From a checkpoint of a small segmentation model: batches of 64, 61250 training examples.
Rows from block 28 of the encoder, named by matrix and row number. Each number is 500 + 40 x the weight over its row's rms, rounded and kept within 0 to 999. All counts start at 0. Numbers have three digits each. After the name is the row's rms in percent of the matrix's.
# conv1: bottleneck pointwise conv (encoder.blocks.31.conv1.weight, 160x456x1x1), inputs 342-455
conv1.14 103:471526525516510422472494434420487507409464506467465482500534491557436485562482496576526437520522579408535479516479542516435502447451524473499516501515489539466536460541513541475508510484486459484477516565472474545527539532513455555493546475538484556548528465529526482507477516485515442502415450553505477519478530564497465461395554459406493452
conv1.15 098:515503573533520527500492470523513533568519539549541461528416514485460517564457468551541557452577486487573550531513541439460486463517531566512472481523489430492513433560465464453483465508473539500535499477497518516510458525495517448568520488523532504526475496534516477531495486568469492518525502528555507504493528530571500460577488548528557487
conv1.16 106:471589371566528435490521499450541474513492452479503500507454547495531550565507514465498516496479460553504510521526519478415470604486473498475505524532496518440534481489432540454502460541418449482499478473494451462496520517518492522519475427434476519442519520539475453484511494469578518534516603356468482478594469464479507498483542435456456438
conv1.17 102:492482518493442455499441525505500452453579502540482492546532488529541489533504454465553478481519499453518522495521483533508501506439493426459476496528528454541451407465511525440498481500525559541541456487477432498530512494532512508453435484465533536524560618529473504542473557503492503528444435562435484464514493489456472458478398517478496486
conv1.18 103:483555466478496547467547525466491479483455515520536498502492500490520487542507575518515505524457503533543493508497497387494564403482468455508463446448477508479502451526459504512446456440490498474494487540514509447491578527479497462445468459483472486486478517494538467546520456504489529576448432523464407477485517561486467381443446513509478552
conv1.19 101:431598450522473568449545527435545541490503519441491517522486524523434528459530481411510494491557602473422544534451458490449513449516491496491511495529557564397595496465469478545491556499503536536444467479441540495515508509511492482488518508483465540470525494517453519487511496564483479547517469469490594455551524480512517516511591532470493482
conv1.20 096:450453481580526454498572537550559515464461552538472437527519463431422486453533553441522513462502514536482542502493537501522430525559488534506548485513532507539464483467463477482490457446500488505482464451536491561531426533506515429528496491454507522528528548490511427539509520502497518557469486531566484445536538507535457499448508499557443481
conv1.21 098:460435464538538499562421542523498477576482447461500517516412455542497503452524487464422517442480570370545514536515508520444496479496478501455560489552536556591523520440443559508527440511542486467527497643518465491570503533542473473495494426533501531543419519479473545487444454481458454443418541481475528597447493473454528513507547486500510524
conv1.22 103:468500528529493452536486468449514482451509482516511503484449507501485561502482425411503495478516528492504449476476504526539514523461508485534510553514494521482438504512541483450498433492424474487463537480485499482475472529513502444489484455505457489542475491496468482513496449551563441481524468433497469438513465557516486489493490525505501561
conv1.23 100:515476590459451453474498448434453475505501481518552506542500449459524441528554502486469579485506522495546488488583511499478579532479544545551554455477483517517448501522447427531530524494536443485503480535509513475461545446413459539555504453458541464516562552489538466492522501488483459507521466454542472544497484498490480489459437478444449548
conv1.24 110:532531509489528450556462495559500534483509542530493554524431461493474540507540567536457407540516466514520443521542495472501544473562499505496494516449506480543511528541551468470567515468502536488468499577493519577532514481503538560407385509483499491535556444507508560528470515491531603432513554541433511523497569493549532500535547504487457453
conv1.25 100:516451471500453485512600490525464529455441440430516593435558510507505550514496526509486493525509469378522511583524513500528466473406531445463449475486536521574432494522534495474516487458498508542510466538515557480556499539445529546443463474466531553477431477536505451432519548456444454477492492481517536549530527552499485490503439480462485513
conv1.26 096:519533446490517530458540490529539496417471502479511484426573504521467516475444494423553540459463458474499542545496451525515486496520570510520487550530476483456522478485473494540483583487474502508536467445435559476501565524517502460521558478505408533537580474462457541465475453459512517485534526489502508532570499566535497546441511474534545500
conv1.27 106:553470430455507512466520537500466462502528475494522542413516477433510546472507566558571478469508553542504540584510426468458562486477527471436516516519509516412518561505514483479455501461496420436473507523494464506500520531484532458456423399426490498549433529449529472439463544448606420484570501520578453542516531495498468511506465472516448445
conv1.28 106:553422468571545502540469566500543492502607454497383520522496524552478561524594461419472516498523524541533477478546432488466573418533501593514461500453538511476526501555503499485440499479521524502496466450463549462450560535545482497473538465452494484533472530495518465508450426497523577403498498513547501510561499407521492542528577488488442454
conv1.29 097:538496451473570427469541536478408531540431476451512500507480509468467535448540414550533467489516496570533440513505581443499469539539544439536541544495450492523473551507414508566458557501515471477513440458461497529483481438501480429507473552480405574532420510513544445504509556506448502513492498572474521549482576501452579476508477430543482534
conv1.30 100:541515498572523510594458540543609508443451478429462439466458479499482484505518504469487525515491538461525499523590494544492472493505523468506558519505532474529484510391504513505419500409514495533494433490454521426523484532505551525547509513473525585508495528475515485539450454490540504503534471486499492558466554519469481403572594495559558462
conv1.31 099:487473461483514468505488519533553451490549537497453470468443494398413530439541508490494516490535502520464455453487557520497456494524485491523482492494524588493484504497446444477516468456505479496467510524500484562520548578458542498572446503505446537542488480401486470533584525500457461523466526518551546538469537454548579418440466557490444494
conv1.32 102:535532548547532446515518590485519452523488501480422430537460484482520513483504602544511482546510433502512499578468426488559503497486516452478472476528446520548541458510490465471589621524508508465544478513476498558558504520447544569453503531482465514475507528480505545420517458510474486517507447470449609579513554514480454524479531571431509419
conv1.33 099:528542477531521513508537495509486496418535540489456473489470425534507511545504499489537482552465498400473501574514484583472424524547458459460485433549504527484454455482487518551527434473545574573453458534555567540535519494488629486527581495454513480493551484491506452470480579477504476462521495551537495489480439531452446501508592580493473501
conv1.34 096:518512525445471548451523548427521512501531526548533479448491514499506529503508524549507491558478529450506477545498533501444463468441559519483423535473527493509609471571490514590500509473489433495550511525554467504532438559505470505547470498471418504539556397447449565461466520565420466521467494466470522569506597587442505592524498452502438435
conv1.35 101:484512529473501543495579449491526513465407537491488516492486471432530529541524545489462533575492512521486514449516595495449411522463489493495503565486440502496497492523510470505535554509553467504556518518517491527481496540465463490512527504480604520467456471554439487574545419492574538529452456501510504499506440497550495486460521464501497487
conv1.36 102:563483489499533475459536488466448578539517501450485486554495516434455451508532530529492486487436511538503554605517528450405502456553488431513558511507422512559473503535488516439452477493539482504453435608474529551506571481558500522487425495555481498489493479515479566469475507490459491537505517414551434516418542508566575572486509545443500432
conv1.37 103:516486521492526480446523529549491446525452528515498497442501585530531425460477425486430443537503523472475526582531524506453492472499510566464534499549510477544508508521549471425430568530404505566463546545505509531446471488584511558592559493495481470401496531481511501386506462539507531560488468438450469518554557525494536456465459469440447466
conv1.38 103:413453438491463542485491486438462523473479574511522468528518464436570488588459569495530532515546506488517506495453508496517439583503583572596558520536482536514445525497438539489511429541492416534488488518550451470452461517487514509550487445470489515532519496496506585510569440476532520542522534511618533485494566451562526531537486517515461462
conv1.39 104:551531405465477477431520548554513564457547536523515521554472436570497508552473509486583524474494525543485542526460542529516417501534554508547509549517556421515581497452485509485512548531461473454541501517499482554503590529487524519511516430443487455489461511495424477567458474452444415529497465508527469484376488498455446479454463463462519488
conv1.40 100:514567549429530582466527512474475519462514508563559525469538446489492475485506502562532535537435528492517581482559551462519484536399491479521505530541479511546510505561505507535453493488460508532559611471497507548491494532486523492488507439459470480499443593440552515527443600448558508538517473494527456460505537455479463503477538486530486555
conv1.41 101:539498510534505523515552437508480538535472554521474503545445560477479557454511517514497510481545499477484554477480549527533553516525504487525510531463416493506498489418490521518457511515430426512531513557471459536396498474588524494505512528457520474542510539513518539430552515475540475481471594486440577461442494499489517463478576520472564460
conv1.42 095:539451470433536528526521494482548495522509539531556506483471468451452497507492500517503504522529525525545511472553573447509541548517484504527452470468490413512559519531483530599483474528440444487417495524463503457529499515475481485548521448460543479492446408486505542543475535517506547549390465511562491434502537444479512458483549522545435497
conv1.43 102:518517502554448495464562522481475496537528482483527467496469509433549489505481506520467443494557451497465484515522490535499497558504464448536453548481503540451447494556502572514490507491493458498486522458497600470518471533490524521577457548529455521474583506516506443486538569536442445580521494491524451531409492442536436433526488505424559439
conv1.44 104:458590526539540612490533483502500451489488460542482466530455457532493491460469548483535517542439509492532549512477462525529473481430493456469459447494464495484534550443567538494455458542449538464476467500506401474503522487514477463453576459453570525493542405455436506461462457539551429508478531398414505508466521491469517507521491567458549524
conv1.45 098:493490488486429455548490543495473508493483506540537457485490505503523452518518576499466526515556520511501516498475534460519448455479503515522510466449503539524486588481443435483429459446515491564499546463494469527474548524510501512500486495531510605463465507454496533478516498518558507407422486522542496490488532477470564477524481577481535500
conv1.46 103:444487438577479488527484516577490488477478575489487532515515479483563466546476539542490495425433548532515489535552483486495467521493471450507500465585504465508502522543473504453497562437464472484456477522428536530433554468485545481454471578516516512499457545583545619468597468518440508435473448533492545460530577529522403522456506530472542496
conv1.47 095:478538544502491546480553507539476464560492444572477595447460518570576481535428578495550533493527481486494525495479540471540493396540505513572467541467550532481564484474429462504518546484478459454527485514565455564494553534495551520524495517573538508504470507563548464480495494512473470514489505546512506562525516546461490465462554517508446475
conv1.48 104:568420450475550454509560523539566509459517501597451469494442501471496523451491477520421515474425575457488440412505480456465492529501471459504471573433487488484500456474563471508525487463528458445465439549509456430496491458511493481469416498586526455576485516482494543464496544449567556492509470482475531564486563510468503547454445475475534527
conv1.49 100:500446519512503537486436489483476508489467461559433557541572515485498505492554488512472498556542481471478532542501412476456410524472398493551491518545482521497422503529396458581488514485517457496447480437477509479506505497524506478479548456531541545481560570455458494502476534549487551510563546558561504505522576547470500487490480483543464550
conv1.50 104:493440511547552393498464512553455485491523466451562456542439528464527549563521514521529482428504454495540452475469492413537519536462501501484438506567498510509502496576546500451581472508425553533559561496504537435507485528552497559454563542492441471474515448506495500501448503497500562538434409495580475540457517518448515482469479468426525489
conv1.51 099:474517541471519430437506484481458485478576464543501517528416465508491504597566501440518520539470546534503475450504498441469468568540538492512502541466506566527463464450530463593524497439502580557446469502465528477521518535529501489473457538539461557502504509561480379542452528505473507426454544542519528538427517432433475514483522441421514555
conv1.52 101:487509579508487574528500450496522490448562484464427434476458556464613492597443475479518477532525534465484533519451493503521488488500479484476468510537532471565456533477566576495540488465558442560473528512520483520478488469452534483539549505506563507560445523415481466493500575499532541518526500553518504489504438515526451511489602505432497504
conv1.53 102:571476492481501532418522514458458506521509531520515468495480495501477547461530528525421416539565515538470470539502468487505528506557490562551445561471499509539514459503527516478517532545462449428529514513522475533501472498507477558518443500474477541488548607554520495471490433519410518480498512460464525535530558514479432550538564487478432533
conv1.54 097:503440503545530472488451505494434541559445510471472499471537440510528476464490483556411504436513489512577505521470461478507497534513495530466535442437511541513534497518536460542473557462548491530434528508518506448512521561489498457415462549468458447519459489543525490512525523445473497537546531460452543441489541507538400540480450485427537494
conv1.55 098:537516465493483519502522477529477485461464494445523557475464539545442578421475494498474499559517471561470467450479479465498457568541428527610501455439494497471490458597449500515519502433461549404552423455587468508507478414507512539546485482510503463522481455432449528545535536525491529597465506427576454561562505457533438533481482497478492535
conv1.56 104:502518464578471351534542522491460506483499496511506495540523406490500538497415488394501498462471516511403544536491456488526527539550535426529534404510585481481474473463528534526529527534547544469487490469516543498505486512544507495461582499559466518523493457488442481510552456521530507453469501461457552467622499541488519468520489408560448511
conv1.57 099:525464501534485591438543535469463407557521492465534510508483490446530553531476513574460502473489522519503455504422578481491483524442488483483536506486478558451594535508517480452424487495434520510407496439533503588528499541432479531506469472465409540531567528494495490531481503429527515494522471453570514498523502494463521421516514514634524544
conv1.58 092:489457543475484498500433471456553534536545420477517509507434510486480522503525562446470556526456537545545601521461463533466599470432447463424456502518569524473570490559539486471513515471528500478544580518484493453537457509535460457477535481449485441498464502498488468440474468510533534463484514500558590469501477602595475492513536538434511462
conv1.59 101:478536507499476531556476496465549472558539541541510427486492468595562459497478516518563463467502586474513502597507539529529551502493473460500505459487511518437547469507519463485444517570537442502471512472486481455489525497532534537453485437472547559477547530500480555496525523526483530570459566523453527490474537580600582417519507491585443566
conv1.60 097:570487548441371494573519540482541510423476548576527512515404521511473464534526532533524525503469472467505519552496532469498456484540520483520473461488432499478489537520511492505535588543524410487465596494521472525457497483418461484506511537397462537518489429548581506509450471489565440485598554578504510522530503500467537505483477470504504471
conv1.61 099:617459569533524509488451482613451474508455504515471494547525520520488423547468529444581485561522516522430543502432568507502503464493529487503462525548464501431520511385482475541521500467491560473503550442537503443523469461557482460485405517538495489608454554462493511507518492553500496456502447465485465471522499529506428515474485459474472420
conv1.62 102:558426537468488522467490508434493471487497592485550508475425526501448467517502433401510525509502526515601521488410514453497553528506595467548507440539491597509469485495548548418475524429559479448484463530551515457504455481433486484466501528512533527568475550499489435560471443506494527440508428502548497527486529488489502446531527596475588486
conv1.63 105:469427526465489374489487563509563450419572501535520429469516551450500459487465558505396398513529491470526474495489457463474521520434469534523515487540514514481480531459487532510477439505519445468480542513600560469504567509515457570551470519524565519479494516514482509519499500501496506500528458539478410470523488498589464501486441455499547466
conv1.64 093:505494495508494426550522505521470444462511526435524546467524437481451500599482516622445473480515500435592473483561472445530499460509477542468494457464573492482405539534461558451529457491467581481510545544510504445537436539500482518548570542513478526478470534580498486463458486476455491504567453524441460494505539506455452435461541554503525521
conv1.65 104:521521451499566483497548453576545466489667509527467510555530562511465512494454535491481529571466453487480468530508466470528397505554467442460463513489509460479459444589446536508461545484561484466524442532515494471510446455438553519448494473425522504509409539567512544471475519523543470435476452502495532502544503509451487487534487520548530496
conv1.66 101:436453552514543512509499469522511448530460458487439553547506481514546446473574528589562534547510511486432456523499530543562553521450500563485541522453529416511504505485550533541455540476464488447486512455464492490548488554523565545509462480508569537553544516477512449539619463468513508508438506510439547470505513546503490536473490477535492530
conv1.67 097:498481561523561541506524493514488541473418462471535542541448561554501461515517518511437542519498563539472546420507524524494509484425495461526514512540448497513483470541446421436537487499619533525471561579527598486538497535562431545521480544584439477550477479509482553527486569472537506525524455510496500525529483459510481485443513495497480442
conv1.68 102:530434499425512482542495476519456527506492487451530512518515466483558491520499424447442473528485519489529479514509487528459524485475559474538492469495602470492505480539561547498492558459473534558453512538485515462522442556481571546510457555441528505541519458538488478516554534498461483522419505509535453515574468536529455456505567469528540567
conv1.69 098:476537530541490560458501495475534529544524502544509492525583531529513493520514516500508452488573465494519519528456474453447461457536517478544556516553526522578490461499493541504477560491582422453507575505533423532502474513499484524523455448529447503494525568467456570569436547503448447468559460534550488597468505492449561546481457479402536465